config.yaml
model: "CTC audio transcriber"
dataset: "two synthetic voices taking turns or overlapping, over music, noise or silence"
train_examples: 26041
noise_aug: 0.002
time_shift_ms: 50
input: "waveform_16khz"
tokenizer: "char"
vocab_size: 32
arch: "conformer"
norm: "rmsnorm"
activation: "gelu"
mlp_ratio: 3
head_dim: 32
fused_qkv: true
qk_norm: false
inner_norm: false
wave_strides: [5, 4, 4, 2]
subsampling: 4
layers: 16
width: 256
positions: "sincos"
kernel_size: 15
init: "kaiming_normal"
residual_init: "none"
optimizer: "adamw"
lr: 0.0014
beta1: 0.9
beta2: 0.95
eps: 1e-08
grad_clip: 5.0
cautious_weight_decay: true
steps: 2900
batch_size: 64
epochs: 7.1
lr_schedule: "linear"
final_lr_fraction: 0
warmup_steps: 140
weight_decay: 0.4
Rows from block 5, named by matrix and row number. Each number is 128 + 24 x the weight over its row's rms, rounded and kept within 0 to 255. All counts start at 0. Numbers have three digits each.
# fc2: first MLP down (model.blocks.5.ff1.fc2.weight, 256x768), inputs 0-153
fc2.108:109132156124126135171152134143171155124183103125118081163109137137108141152132133173146140129162171147121155116122173134187126138104123128111120115138130123104122118115151118088123146093149116164118133157116171094129119115140143117102142132118144131145136165158176139119146135099123116100084103141088162118140119132106124130147171156152103115123116141184161148126112135143118122143160096122136124076119144075135126140165120139143143159165121156106102062148121108
fc2.109:130126203119157146146135150138166146150124183121119069137114137141134133132148101143122107178152111108111106167144128127099121113105100130133109174110180097136141128119099146135104181121123136117099123124124157122136159120133124129103136233121122119112167133103147141113112147112107140128119172180120131166140125136116133132139138141129149190121177161118104135149138132133135136142114109143167125118135134171108094143165125124163129148112159148117124123112147113
fc2.110:176137076171135141115115129156146129079118102130074142116107073082163122107138140109119143110122112155134143126122144122148101115088169139127152141126127088139123159150144173142206156080162113124176116130099118142115139121122172126158122107120123091150135137115119112153131133147120069152138140136103123150096110119125147117155137123139154126107128134112150176131217103114103142114112130144111084123095149150149107098147128166135105155118138125149119131131102119
fc2.111:145166131156154100149156085115132117129112091144108134116108169125139120126097169138120148116153129142129118147119103118099128128117121105130136051132119091128135094131100116175105126106197111113114127094120170110140101098153101118148141126098120128133158129125190145074115149145154117124088141127095098131089097167122101102131084139109162074171104113142174116131102128115096116119127153143150184100122112129093089155150107128125147117110146130168128156119116097
fc2.112:151151105140106102116148127133128145121097098138108124117159119117127135145120106097128138114118139133133111158127113128106094135153113134106106116163116138159137110093128151147103096159170114152127147126139122150131072126086138113133165121142152128142137123106099124110159078136111138105124116109166064112088122134124157103163069137121132090087082113104107083096139132132112140153147108116094126074125103080112127118082122127120128124136098142110124135117131086
fc2.113:125117139132107129099070124150125135104139141136120151119099110099135129066150154103122114096106146130128131112134130122115148132141131121146150138102144120129134119136141128157137074113106107144137099117118133182144123093085120146177121119136142137141084133129074136139160100144091151115148124107162124142137132134132109123152108140101129186153112145108109092101162144125132144152143145135097103110181114131115127100156113117153146115156140100158121092103139168
fc2.114:104133086118074107125126132138136176118081143123138137162149078109153159093152154145102117115148162123121127111143113157117066154138108118123143095100113148127113115126140145123159102162087133124088143144085140137118091128121123118139143119131163101163105109162135101132110118125104124137164134141139122100125110094167134119116127083120141110099132154112099137104160117130139132088158114129129099117126122072118122079111163128171162128131098165160145122115149136
fc2.115:148095097145111145117160123143159159134104079136123132130119130078125158127128134130146120050096093148161115138090099141114125135129143140111113105105057102164133115126112118101158091134122175136139116146095132129124101127119110110123115093103118095099118130151156129169129119127143101103131113121123101118121108135111145135084135108057140082131113127114108126112157103156150188123125143113125090132096139107147124084082153118121126100143078139106102124108133109
fc2.116:154146110101084115117124156082157132092126120134183127128133125082139143138097085114143154101114129078119123151142130141158137128132143133108142118147083137122115163141101155116106070129119144155111118128110140102094117172132096105122094119123114094145129114084125141086155098126136117113159106136123126132123085115143128120034091079160119098147073128110131136148108121120146153110130163169107110116114147117136137087088149102145120081124062147152161157127130156
fc2.117:134123082153101124157078129117121132099110098165132140129122137074194158103107124099125135122078123146145186118109101135128133144130102141113111116127123134128157093170168110122141137140107124100131087146170108172149068156136130103119148106128104126141127142129101092108157121159095081104113141135110118090135135107112135116084130165096136100173051097092155119078139105101105107135152153127102125126106134074131153071108117130144147151168098078096127116133100131
fc2.118:148155138153140129136112149124141125122144115130145112160078158166125131201140148151120167130174137162110128121151144110115155133137167124111150116140163086120106102097159131133116143144186127126144159128122134125131153150163156168121131121131143108124145135154132151078140132123106114147071117153119166172108117122125133135136107145142117148174148133126192069144130156143075117117151146136142150151151106159119133121131120101078095142136119139121140104183146119
fc2.119:084134129151146104136110132115153142196155124135140133104116172180126141132103114190121114166197151148109140154122171140119148122123114127120166119141132116109161121116106149152124169098158113126119172150143131139145167129136134158141154146115144120110139165129183134134120158136134142114107146151080138173089110087112100165105135119173139118165142135129129127159128127132130101129124148129168170091139128154122117134164147160158113145168109121141143120158124126
fc2.120:105145114061093091158132115094102129082094115129114116165161110143105121099101097126147065147108143100115172133119102154140111132093128113111136157146163151134117123135096128138120136126114111124139107099142126110149164149126078134140127162115161089125082124120108109100145121126087160121123118184146114135111148149105138160137089163132119148124110157125111109120112140103107119173088114164082130116144108145146126157129125135101163136100136129152142144116122128
fc2.121:122109125142105147138114080136139160119147145103135143105153126091137107123127120101115141191130128113117119142121130127094139134121099123118152124123111100101120103131140148084111150154143104143117160155121140104104137154124123108125122094089128107149131136109161082123143107154133144144149117102114133104117144088107123142070120093077153126139108156160126101145101136125158125126089130150096130106118134144114118116061138143094120127138124081128107136116110120
fc2.122:151095124097142110100111110142162122120126148096088109145134142135166147145141124145143142159120176122115117124158105123113147151173145100122128123137136163130146125117146141121088117139132154107158151122089118105120115140142162131178114185130124116089138161144135121163138104113105137145208122149144121118126168101132127159174145142103148155132150132110163088113126137138152093127150128140108147119174112140158113152136085093129116097138145112135099125101175167
fc2.123:136135209152140109138119116133118140149150148147112125138113165164146111138113169162123137157152130124105125164103103114113157096115115124139133193110176125126168114089109099147134158127145128105104150131121147119120139159160144175144149180103129129158146119100151098142138142103108147103125138158144123182145123115106125155127134130145111127158169141127138121135119121131106123139109140137182173157132105197143129160137147097142165153158177130146131127122148119
fc2.124:106166106106133117165155119157116149138146141146094136170134198130083109189105116142170142084164137159137103102158146146109108140110138139101162108148082129159108132110160153132152168120182128152116160168134119111165133133156147124097089116108134099110141135138152110130126179097111133124104137169147105114118079088189137105134142095200127104173102123146121113165143148117142131142084141108151154159082146116114163122082123114109173128106144131127142190112113099
fc2.125:179122139128152111131112151138143143125096113128123129114101112124127113129125145094101090144117118134125078144125107151113092097099135145130130118176103103110102094082109151081149139126134106122129165105163102117124134128120119125143114103104141123149119131137120102095132092114128142135132110089163075087073127135153160142088096149129114146127097123101138123148153133125150148134171122101156107142152122133168131084120160162110123143100150136116103124114138155
fc2.126:148122083160082122138149142117155118087129122121086173160106090110120083131088126108129115084089113144118176121122095122164131113124144105121103116153094140112165133114141116158105072085101159085133164134115125118135098132130156133117138095106183172174107149069112151130149112153147125141133146110130116111095128179138144148104081137094126143110103149106166140088135165115155162148128122144129112090115132120120143111100092136117084133110124140146107112142111156
fc2.127:138140074117137123135150132139136125142115126135123124114145139099148093149149116148111097065144164112122131169115089099119111136119133112132108090105141115121103145116145148120112126110135116120106104127164133127122093154114132095119111103127111131120121128130109132118120128112149109114161135095113143068118123138121113108068150115128146105126103161171145131118117140139101109098090149149134117130066153067127140110072128117113146109101089127164110158119129157
fc2.128:160124169096172123124119132136082141174155144133151124123102156175158150154166133162131148131141158143111160122159173142148120129139135148138137130142130162143140152073128144157091157127143120120100131084109129154150133122140122128107192161124143122108198198139153130125158149151125095134128171147135115139118131131128132125174166161181158154131122144124150107159133107159120112134142098168207169120157113113139150171126140092110111166148143128156133105141113113
fc2.129:119165102115088126132136123159128150160168140180162095139137094157116189120129158107104125134123148128088124131136135081155157111147108136092142116165126143085111133126121094151188165111110155125143101113127121166121094165071083113087119146151148118162155144147136096107142121126109129192170161122122112177159124145121119141143168109154137121158145142134182121126122134168130116099138088187177134121096147150151134140171138131163187127132127073129108160139137155
fc2.130:088113073146158136150132110109135125135126115119154093102125150130128152147121089122155126110159145118103109122106166131157101109113129129101119080136074141129120125129149129158129138140123125129118132142124109099143096142118108098131123080110122145115153155143132112128098145113151073093113123115148120071116113138161147091118171064157127084145072152109111116129112101163108116142133106153123093104081113069135141143086109151102121120115088153120131122120097113
fc2.131:129097123120148117181117124125152128216195134113106129142124212170125146179135116177134134180172139145141177139091181119118116141122080135129110130169108150142158101107144149141158145112154117124112179140110121091134133127194122091107115121132111121136179185099156140126138173118106146132113130168097127116113136119149113149145137149169133081160139128184113131158133123135146142132111151128189156095124118133126144142108143099152111146177145118126155175147131109
fc2.132:135114106132112116089134114116113104066126084093138125107117108124133116175169126130143164113079152122093185151095133136099187101104092132155140130081122152127115101120136146170090127103160127151149094120116147118159083117109132104129111084102154109107101139095124110133140142156162069148161136126115147104164111113155150130182106093060128132138157130143113124111141121142083151119148124138099121121134125148108107116149097101104132124177129097150176164093119121
fc2.133:123137136130192131133125113158125134172167109115174108088129154140142115168148121173144143165153141138107142152128198101145157119147129152129144066138141167110141142123136127069132151129152094148156193149171127089133170150145146114119146112095121153110167138122162155115109155120122145080179156127103138123114118131136178126109121130146147093138110088159126124168142126125118102130107148163126133116093078127156134145073116111173157106125081114129117145137082100
fc2.134:134117128085110107159122122156132097148118114124176130088134166118112096152135154132105133148163137118117136078104150097137139138130128132138158146145125118127178148165178135154154175122135135118134148142112133093133114084111127113107131126128164141126139150115127130124118135128152127141097115121123117119120099136151141102123135145122129112116163083119110121153133143116128086128116186110106147121084118143135101157106113169107135150063098121104081172129086148
fc2.135:135113093134111120135146126127158122093132102121165123132139114084103170109138161097130086057121103127132147109121118125156114130142104135116134082152100134139113136136098116139146095152153103150116119108148108160156080125074114082145122103137105122159127151117102167142105118142111081118129129102109141063119127156142167128078104095113124082156096133132119129111098139113092122145149101115116097133107150075151093111058129138151117134114079150108123120102113137
fc2.136:139119186152157147110139136082120113132112146139145125115166103191143128129137131153155101165094115117142132120135106117116150124111144106144122194147147114143106124127145131127116156142118146121139134133130136133156148151143150144140127171122118122123150122095137110128101124104127175151171121141151138182098135123165076117167129195155111142105166146108108140150127178136148115111117132137170150157156130169126137134160124121107148127099180154153138123125155135
fc2.137:109131163151152154149127120133116127110114159133108120161152099151172145097145133171115161132101117104139136112139153127123113127103086181115163141136147101105098108134184136130104125122158135128120172136145110079106145163144152176148131167141138127158152126138158090155094113113155145151106137157187110133129168128108142118159117158142145171143192102157119150142138172130158083152148153134116148105137151134173095097142131118121102141133135137069114163102103140
fc2.138:137115118125129147120092184166119108138105095086144070110156109115130150137137108090163121078083110165125090183162108124098167130114108161201158071133125119123135103145086159142144074138148170080151100073136124093089116097145131146109125125136113135130120128137150129150172128132123102117117123085109124077145144125139105136142099116087146122133076125135126099099130137138097147156099149127109147134093106109144141083118121116162140127129114141168097096133112143
fc2.139:154147138120149121141099122145143165107143153132117126130120137157163102110120126177145144149140121109135123108155108135130116143129135128118113162129176154126148106125117122139118143092112152122094141130149126137167159126128142151125162166153109095112063114129134141107128106124108170135149119170122135208093112138098106132188156180117103152143181114099147121107137120081161091127135127141167147128129140169065122139198117110128107126133122132143130112146131135
fc2.140:138090143149123133146139099179150114156116128086097118130153160160102166139153164130141148094116143142103146142140139096126112124106113138129159116125118121110171095155105165116129127136171101133089119156120117157117155121175089141122148097126102079125170150124167134102105158106137134138090116138120121135121164165149127163121141120168114141138137106146143128144133138149159124152119105162148162101114091138098115177144094128083157145089146118121146127139113129
fc2.141:102105165161141123129154117122123086139141121108163140085129114089158118139095130120115096147085135134145124126150122103140126125121101124126155126187139139092135119141132146113165123079102153160133129163090129134097143106092098155138107117133094064109084107129134112125131086154111128107126159140170155126115145173123163123133120178128110104103113159109109141138089130120139089141141117115103134121101112164148101140185125178082166116126129161096127112104132125
fc2.142:114135110134147123164132095131090113154175118113136110108130178133151136199143113152120153132200123125104110148143182116125135072137115118145102123088081123130121104130143127176092113139173113120109170120128096128130151111161132103127134091121115125115181136107164129160117177147128097119158107132120139110135142103116102121128170099201114100176074150186143099154114113116126128112174167138164159127102114105124135146114113132132119114121125133123139133097120109
fc2.143:115119134143104125115131131136150096063119103073133136117128153107137135095112144103139109132121136107120108115146106126167128107096119137108142092156102171122107155192157141132090122155124092111131098142141088142108107164143116145110110114116131142146069115117106151106157129112109084127152119084126060097120142163106129105124105127140113129084105163111122091144121119130110170158095153139158107117101158106175123099157137179124113157183132128120126130116111134
fc2.144:103107139138178143150122123106144100145158113137136151126124175112117135163153127149104111117173125134121133138120146102082142137112109112114140072127120139105131126130102167107108131120184130142150174119093140112134146123183134093128115096132120152091198151134166110132129143133149111142123157135155117140150150117135122121127150072187143107147114131182141162175121142123139125134150099120149150130097118131116121186099147140142131121123122110129103151145138145
fc2.145:127115166149164093177158157110090133162155163116129109129128175162167111165128132162133129146158134158108121097128149161120141142129147122125142142105166130118097131120158165110108157144155142088138127098122126128140158132163164146130102131118140114118182125125164116104129127112142121142133114172119123155122151098174120110145121104140080117186141139129145136177140142129127139135112121139179149111092144163131107179127125131160156139195163137130155119107121138
fc2.146:124118102130111101137125125107143136118129124134154120112138114130141148107127107102150120069086126106115119127108112138157104150154131073172130087154061158129147144111123129129126117145112132136144098111143128168128135099121112091161103092132144137142105110100099149130101137106129142151072144140169109086107187129142137105121131138112131072085084138139153117112128124124105199146124119098137126113129108119126140128117093110102149151119110128134131138109132128
fc2.147:124136151159156134131121134133124158156120183071121103102127125148124120135141116163155143154176120135130127149105135094121153118139135131121094149146197097143076136128118166104131166163121146130112188113148127112137148150128157168112124191063122127086158095150129136152114126127122168100115151167133136141136146124118136158179145150134118177147176135122099150133128141173151126096148110156172152130167126185124109179177128118115153120137185127135120118132123103
fc2.148:119113154148144124150157131111159144149131152114114118112093142162124134168133132142140162129178144097117134105137107096110109111139113149158139138136144113118152125135092147152138130147166089113132152116135147134176153144141138170164131155120113131111128117144168138138136151134143164116090083157116141123177142061082118137174124183165080125136156141102138126117151152094148134102141117103133131100177126152109153150139099117094147139155181125165161112144163119
fc2.149:067130098150153116145115127096162151136137110121121118125118140078131142165114119119132106131160139132141082131105173094128150144153102130112142114132109128139119119114166153140131123156174127135101129129161128111149116133177124164093145080113074094144131135123151150128155101133153076144094134189137094113114124144125129134084171115164153082144111136163121095155090137119170082115142129167121148111104091145129142125087133106120119116124077151115117138100129118
fc2.150:136141199141134150142126121139137122163154138147150160123143137175130106160177144185102143158159129139142137120131119145133118125133150122142109163095172126129141153122134102150082147115164126132137137155116143141110193120143169133169128162128120100120115126142144119127136122126130125131133147151118106135120131135110131150156113166152104155154183157167104127157104123100129127100095138110130176099160146161149149167141144114137168143120162137117159143115148142
fc2.151:099177088115146160139122123135109126100100092144138168160145102102127147099111133095162133088117146152099123162139100173144125131126136152103129074133076134140109118119087112114148113109124107145116111147113168124091088143089167114146135158197105132151116071114100075129136126123137141097134135115126103087158163127096115116058094076087104093114104113091101143097113131149148096122108145149087117113071147118120109079086116140155137115144120161163120098066123139
fc2.152:090128135114103145114134129118108124151127100119120106113159106180145115077123171098159156147100138108109112153152125173140071121102153129115112160099127122182085159105159102140135139091065125161148131150130119133140106137074159151124150143098148115136126087147111127104117116116147123181136137126138129175133101125126133114138099183112080123120115144075101110099121128110147138133183119104117086147149158120122153157112123107128158140121128135106157121151097130
fc2.153:136136083116150095141131104152114177119135176158124170189139127089134169119127118077129129126097144100153123095107138108149144106149149175114100089149079129109124139149105115120091122114111134155135166111111099149096117121118128129150083089118111115148143142130134150097106143130117121129154163123113106091105118117102153151107085137125155102157092134159105128164140099088165169126114124140166125129142133057146096136102104146119129127138132122109119114134170099
fc2.154:161140078120053170110153110142118128109072130139115128145124097117101126098135110101145107091107131105096111128110104105117132127122135138128115104111111134122121174116103118130105047148112163108131117149138143116128064115063156133167112086104152117118089106130109102136125083151100087131130148094103150093134152101132103118106112109106119107110113145125144121072140111127101124120128105128127047156108125062119121049143119159118133133127081148134110111123142154
fc2.155:116114169154166095146100115122133130162151162130122118123129141165136132136158144136112115186151148112134140144141157123118133143120143138135159181136188102104135108117120128133120125089128124143130116122153171108106159090155130151130134167153115123155140154135146107124128192091082181160133149167130142168121152098142120152148141141129139181131177120163115130143129139115132130134137118141136146135131144180129133146149128135122129109135153135124123109096109116
fc2.156:086116101160106080155137106180164117117175134168108119160125161129071162125112162100098136099143097131145137111112110128155081164137135145151159091140097123113112135112115108117144090137154084113124135104134142110119084129123099104144128085131103119107146108155133123152100142143096106112132135106148082102124122101117153104131127105155147121150078155147114112149095125134120138130133123099099140137082105072126102126092127181157060127120116142076099133107148119
fc2.157:107121100138144111127131091109114119147198116101135156161175159154131133179149131160106127141194130131124178121126139107159105112122143136118114124103103106113115119143165121123168149111183128148110104127087127133134157122203156111112131096089058121128176174120168101119132180118125138137150141141098106097107163161127096134145177109163120093150125129170171134132118087135106104120138110132136128150107140145122154150122128077117117139112127109126113132156153105
fc2.158:085127093134081170110116120109113125104094098166135112136175124116159127135080131058157116083084136102138152112109134122121103116109126114119115089110095135127097115154121120106136101120119156105111116144151129124140068137106109130114145099131170139125072103107132146112148111114146093128109112074135131068142124149111144086100096110116150051114079107142147141073145116142127138134108124102101087140106114067177125107124151145123120108148095143109149136117112142
fc2.159:137112186115155105126104116135139163167161136151097111118139147172134094118123145154145148185143133177133121129154161126115147155124113136101147197117185133144139124108130138134111133081146157132169120121145147147129138145157114147096149178089119117157147125112147126127117118114148199143101159166130135191119114151152070107125151134132104165142167147132115120185150118118120115154132143112155144133153111167099141123182116112127152140147140156112129118094148145
fc2.160:064126169135091151144154155142116099139136156151176165149102097107114115111183169111148114104119111118166122093118076142116131114132133117155144140096135144097113127135093111164140106114087123112108108126154117136119141156092144151119143162175142131151124050186099109135098143115132188176114101138121111127112138099122158124150085140095134149123136122101146139088122125162111141115166124128113111122136131152136154138150134122116126102121148155094083119139115120
fc2.161:111110142131092133075116089105080126138146120122088155104141102140133151108125133125096137103128132148127147128133182129174123118104122123103100148113182120175124118138131109142134134148131121139071122136108124166162144100089155127150109101120142156145119157146103102136174122146118104112136176122167134133137124145173133129082117120138116124105151105153130115117103100161156186097228127111157110171111112128114133157136157143136110188162135124120126133155111097
fc2.162:121123175143115126090120135108100135139075156146139064130161117128109116138098125106134135134114166135104124144147106137105148151133140132109094124124123083064103160134125125123134138106142122104146112098141128122107155137166114154133142172117095121140094130110091155159119128113094120125101144177136117161134149129108136129121097149100104178159125130115128133122112105132122133118105134112164127094183103166137118132182135099084113114097144082120110134140128122
fc2.163:077146130098135129109127172102156111105151107171124127154132136156147123150100113116120137149154096127084120128109121104132153132146144102121110127079140125152132132071174142126100141122159131113159104106113119132161166131171153082114099144129160111090128160118142099111103097159141152122149185165142135126138086147158086143152154111141100175124154157144140101143127106139132122153138149113114100139172149098127138095145087143140121158115117103144134124128123141
fc2.164:103153084121111169171162126130134111102110064111106133153062121115124149137123161090085140108107163165119146149156100152130116142107112099125128037111107131116121157085128154095115127115098131110140121115104135122161122111132143079174128127155093150122127111135124136140116119123107046104130129134131131048085128149131157121103134072148121096118093159120126121140107107125126136099138146121080147110103108104142139082097124123150144118127081115121153110132156116
fc2.165:132128167122095116111150098100144139113081146129088125136162098102143148083120130121138086125085120111122102118126100125141139126122153125140108151143138102125119139138143114098093095136070141102163136109123144140120101104092125148098149181107105120184047113101104102105113063165135154118148119092121117156132125125148133104101083150064124174039131153119112116122114144121159102142119146128110141141175117150150140115130106127139137153130146137103142113170126140
fc2.166:111137143130195098142118108111136132172161113134120106130132159189117141145104151172121115167144121116097121133144126116121121159147146133165121174139187103124121113096132118122122165119136132138095152148124130121149161111182105183100136179143167130127083181141143127122137126130123144153131140158131150161133132118126129122165150154175120147137186097106140138138122130180158131133123108153155140130166139136121178181165157152117134136139147144144120114127119088
fc2.167:109131100112123115169127140119085147175143111129148144122118180100112147177165129159130127101192138108144109158140185169116155156129125120123178092140099129111130119122156134151100136108164117114154138121116123101128152131196111028120084119135138114090175144142148147124123168115141060116117139164132140114116138109140142118123148110162131115170091106196146159130125150116124129120134124106114129111093122074107151135066111133121151122139112133101132133137125160
fc2.168:154112100090131120139148129143136120115097117125130144082109102084143112135140131099135171135072146132157166102109131123136091124114118121063142138144123147122160155150128134131100129087121176132113178125120130165107116093142142120113151124104128152120149189199129109079100122175084103130117132162105107135125126135160166122127154105105108150107139087131090151150132086114143168172120095118129140160124081142163114087085131128097118122147137105153123123091107152
fc2.169:103133143160138108113151138146088139095138139129115111119109088147119137067155104114145118174129129114114152079108119118141125146129163123122085188142148122139069132125126109132154146080114153142110131178137086159151130075131077151157153172130122103138120129125099145146145128181111178104123143121109117222139156121129131160145091161128101193105189115115128175095121128129108145125146142131142162131174137177119146137183144108165148083150169171127143103109112112
fc2.170:113113198116170096146130135145074108121118127142157145138160170136111114175156118165122157202126119182118104132150138128097139142135117134103108145137129150120129133126147130152155159106131154140106153093142132080118126153144123120130157163114150104142148121142157113131149154136129135155114132130128133149162125093116083115152148136124115122151120139151147161155094158123152103131113128109151114135111138156142093112113116107114145111111132155115139131125146099
fc2.171:128144175112153134098134106099126121137105139106155137092124085136135116178120114182134117170108127147116130108133177109112144139121123120142113176137148124118186152097099147151136143135110128116119140112130105118148155161136155154120161176097123123121134141149115096137086102102153153138108111145106126167136154121110159148147132184139089148151162149088108134132163128129132150138121115137160139139161107149092135159220174114093123096105101088114159136112125092
fc2.172:138119161147135107170127133138099118160139145134143078130114147158111122143162152176101098185193103142133145120091157132117154123147092127145145164124166118145122147122125117118110149132148174137114167114167137100089131153135090106120130157130150144135169109125138108089130090105125136078098129152076140118114154140130161113132121120127142130138181128131119170152117151150156115112119152144132161099148105170123092171157135121139137127155138126115076113101121093
fc2.173:127104073126112175132147145119076152135117115140123111098114121109145125129139097104140135088125141122131118156159138148125148135102136144144118061080085103151155137128115128150101120109130111132149140117095140145127124099130134105135131093141088152135146143145157125139126154094146085122148139139134134067128130141147132147159110083142119071161066146154169164168106103105101152181142125145133146154117139101100157108087143142082168095096105146118143114150123152
fc2.174:111098175087122150132117145126120144143161123121132171137141099128128125148188156117145122141167135112132164134146120147098116148147149141119134211125172111133138131164119115109108162103107108185170120145143107102146153123143108154120184174117118143087124152110152126118155118127112176147127110148148130182134124129132120145181132122101113179137185136119129129133128092122135129117140111157107167094154127152126115175163122125139105134132145116133140062154161153
fc2.175:086130136140097160088133155148130150109093128135120144136150086115126122071102139129147135121081150143134101123103081118108099138093087124109124130084139151114143117149107149145102121122087117091134125086136112157120122127088131185129125156110155106134094091161082123123119100182128169146135123120116141155132134166111143103120103141080145146089196098088111142108081150131130139117112131156129130115149150128171120131146118109135114121115116124116110101134128108
fc2.176:139127164136170106138110168137125119150146174150128127133148172197155117153132121148125116186164125143131144129132136119118153119125119150123138182131169117107143095121118103110130142124148134119150143138140128141126142112124117195092131195124110133118145128124127111090094128126130155140114116177150138198129132132113103114160136165119137168109208133163139110170142157130126087125135137122145184125174131186128132191178133110128101147149165123130119126122155109
fc2.177:155128145140113151111166129102108114104101155083156127128118100111105123123108146094137157157076149130123108084157102105127144105130136176111101144122144122135121125160109157158099068131094092163097054128137130136139117133061154128124127134134115142130101073120093136130103075150120157130127117100161138111158111115143127149130114138109110107128148128115118137096149119111135127126109128119129073148122129134146106091157113143117121111140142137165128096133090182
fc2.178:139129120127158132150132130072141123153163164117156136140136194129112134195130156144110087136170129150161159131124144110144112142116117129124150150144138108113132112112135120140142160138193131129125188076124157151123135118197091129138126109084086121105160158131177111123093120136147109120096141159111127123131177135133121138121150138148160132164155143166145134139136118121102112098104119121136149110105119106112161149093146101107137140129129105136134137109100138
fc2.179:144114140161144144147125110110096101160120200105138115135139147112108128108167126140128116155138117134131125109145107135129131124136150129110135177104166133105132156150101110134152131150137091133136164113141115142129142119116133165101108143132143111124128093130116137111096138131122165165100119131137113174134160133131099146141135129139095134140167129147127133118122115138147132109136172125159151139164114208128143180134133113163122119141150117137128101128130134
fc2.180:123142149137153147119148134149119136135170131106137136111139138131108163163122148163170128177115149140118153128129148119106167135113142122129111170129135154127119138101137107162138138131174140134161139143153113138149142154179128155118133155155097141103136137103139074121135136092167128118121129145126096146092092101086111129139138138155123122117155146108092142129165129154142119124145087129154128148135163163093153127174156125160120125138136121137104127131182111
fc2.181:057154167117164128114152118120116148185136185130167124112165143152153136166111131208145122140115136138132167137120145189103110162164150159127121132130136095138134119109137118129166170133152120136142121125144101109122110114149151107117140149106172118133126138132126101076122154107107165138129150137072119131135165130159119140128115122123147173118170094142154117134116127090148040121118154157150146138135136136116115120147113121127150145119085163104147092129144125
fc2.182:132124156152123112108144116093125146125113149138076114134131115169121134139139130102113177177108151150112159138079163121126166190111155093094120163134199113102113133059131131138160185141140152094166166116141165149123118120136142150087147173089096116120130152092145102105127165130106171123144154161109110139130089103106086127127115149111116141108125113134160132153161129180148121102130140096127166121168145163145134159136158121092160160112145149144124129155129162
fc2.183:164176128094139109129133137103152137143134097137076120132156164139181168088165142130118145139112090144127111131140095130108140164168129107134115142125091170123162158161172115157125124122106145088112157083163126133136144143149106076109170170165175122154106161128126139113128136151136137140162142132119135120115081132140103137145115162136118149083155138115095118108151175139097107139154155084107115116118147152099159128135131144119136098161111122124140109136158124
fc2.184:095142125172141151125102123169126138123085137087107172064160104139127125096135074121130098151114112127146108127112112136114132131103114099155122182103120109129118109136143146108162141143088132117095108149177157121108139150135138140080135124131138158123115122109103145109143125120119146161116092118143108113111122126157163097110143096115143130095147131117130121129134127145176095117105103183130134127121119153169167151143117202114112173102137133139130100140121097
fc2.185:118082063123107127112146097114145125100109135126133156141122079077126150104115138096097103090108124119126123141101088128168128120099150116115129109114069109107143138158151132111136109101095130111097079100113141127132073143075095130159145103118122112170075087128071156113136083121144100136107104092164119074138142165085165144103141096088119115110119131106128126138119107135122137127123108103111097122124091089135108051086113126113102132135098152128143143124116111
fc2.186:153104144135102160081123165150113128121099106141136125103094096143124112074130122070125107134086143125119125127144071114135145107118133162147127162144149165105130120160141146139128099116086100120149058120135121121106123134066140176113122131114075156101123112164095142134108074128099162148146137124148161142124101098120138136119065147072141129066183143079147131093146153128097105143146108107123092152121126168129110088149103127107155116122131124130136108145112140
fc2.187:147129113112149116115181086097120133085126109122091101158087136162132158127117109117133100142137152122131119116098161118125106146138099125148105132163135111106127123144137083121110117131168077103120111142150150147130149152116077120145149147170114101194112144160113127142132092156102111152156126161120141198137112133121139136141123115081127115105144105116113104137083115137145174151122156108114153132157115135154130082124105119068145142066155118124126148137096105
fc2.188:135128160156130104173176079138109120163145154083095081110136118185119141130096116131133127187166107114107144118142155111128124119122125107137139134139133152095111118099091143142135153085140116140151164124143145098109148144112127126143096144130102130110139103102143112139104126094109149111122133165159137152119141093127147129111169139098142124144190123128125138161099146126097099156136112141137133142125102216162133150155106120119106112141185147110133146126127107
fc2.189:168130102151124129107148155123134130082106097136120141126124108115125168125095143117122143086092103120106122107130147141127115137109101130129133052125080143157126143142121126109124113138130135106132108132097134145104065148121086080114144102153128124105161149138096119134137101124119064105121104072117123082130101110127129176084118058143117084124074107126128125126161176124138141161153147152086080154125117067146111086068097109131123132098097153137146134140155137
fc2.190:144113126133076152105119103110180143101114117140152138103087079116083107113122096116111098142095117121137137141118128166107084121096132158127147169105110120126139132157172131146128159117068084129116151152090127099134119090111134146152115116174125146090098119146105129112145074127135117140105172150178079117100121110108154119101096139111142135125110156132121111136135109139134121108107113118114121154128130155115135139116083112161107118102100139129143149128110108
fc2.191:128096180148139128145137111156123151170148173139124125120127164197106111134106113172120125158171130157121128112175162091108125147106129111123133146131157146126115128127148093120112157131144134147165142111142154117130160113147123134115149148129128110124135132154127121122123128124128195127123134173105156182172135138148114126186147130136151179176192118117124140123135123117113140124142116105151129120152133150096126164184139114141128133128188132130165129138116141
fc2.192:155081167149112148169128125117147145134120187117165111146154116184152151139112140170130113184165133133147161165124149156108141098142120122124160146133186154169127110112128188123131129138184103114116142096113147102158148109148135142122124150140106133148118118142158125141175148148104125167098110204138157147115132127112143117136141175120152117159172156128096107145135136142132101142092144101104164127134129152113169179144162061078101142128171129143133141100093113
fc2.193:113118155127123161100149136135149141175113146151099127120123119155149124117161155148115140158125119120130092136165108074140116101118102128144131171136156158149107149109159107143144154122088100131146103116128113114142161137100172145123150171150156121120105111119092136131153104141133154162149127133138111204132103096146129142208133201119129181111213134104127133115133133124124108154151127130130157154142163156113159129191138133152140109122155145121166131120125110
fc2.194:122119175133140114141171121126142116152128141105141124127136139193105125126147127147127147165107135161129116150115124142079147110168106109125122112152141120112121136138162129165130165161121117167138144156116111125131139111143143127121120132151116129116157141135161100160132138114124125126114112150143151180119113097120135116139148165134126178155140121160122114189133110147152118115117150104126161113127102195108122188154131126120160162144160121138080138123117144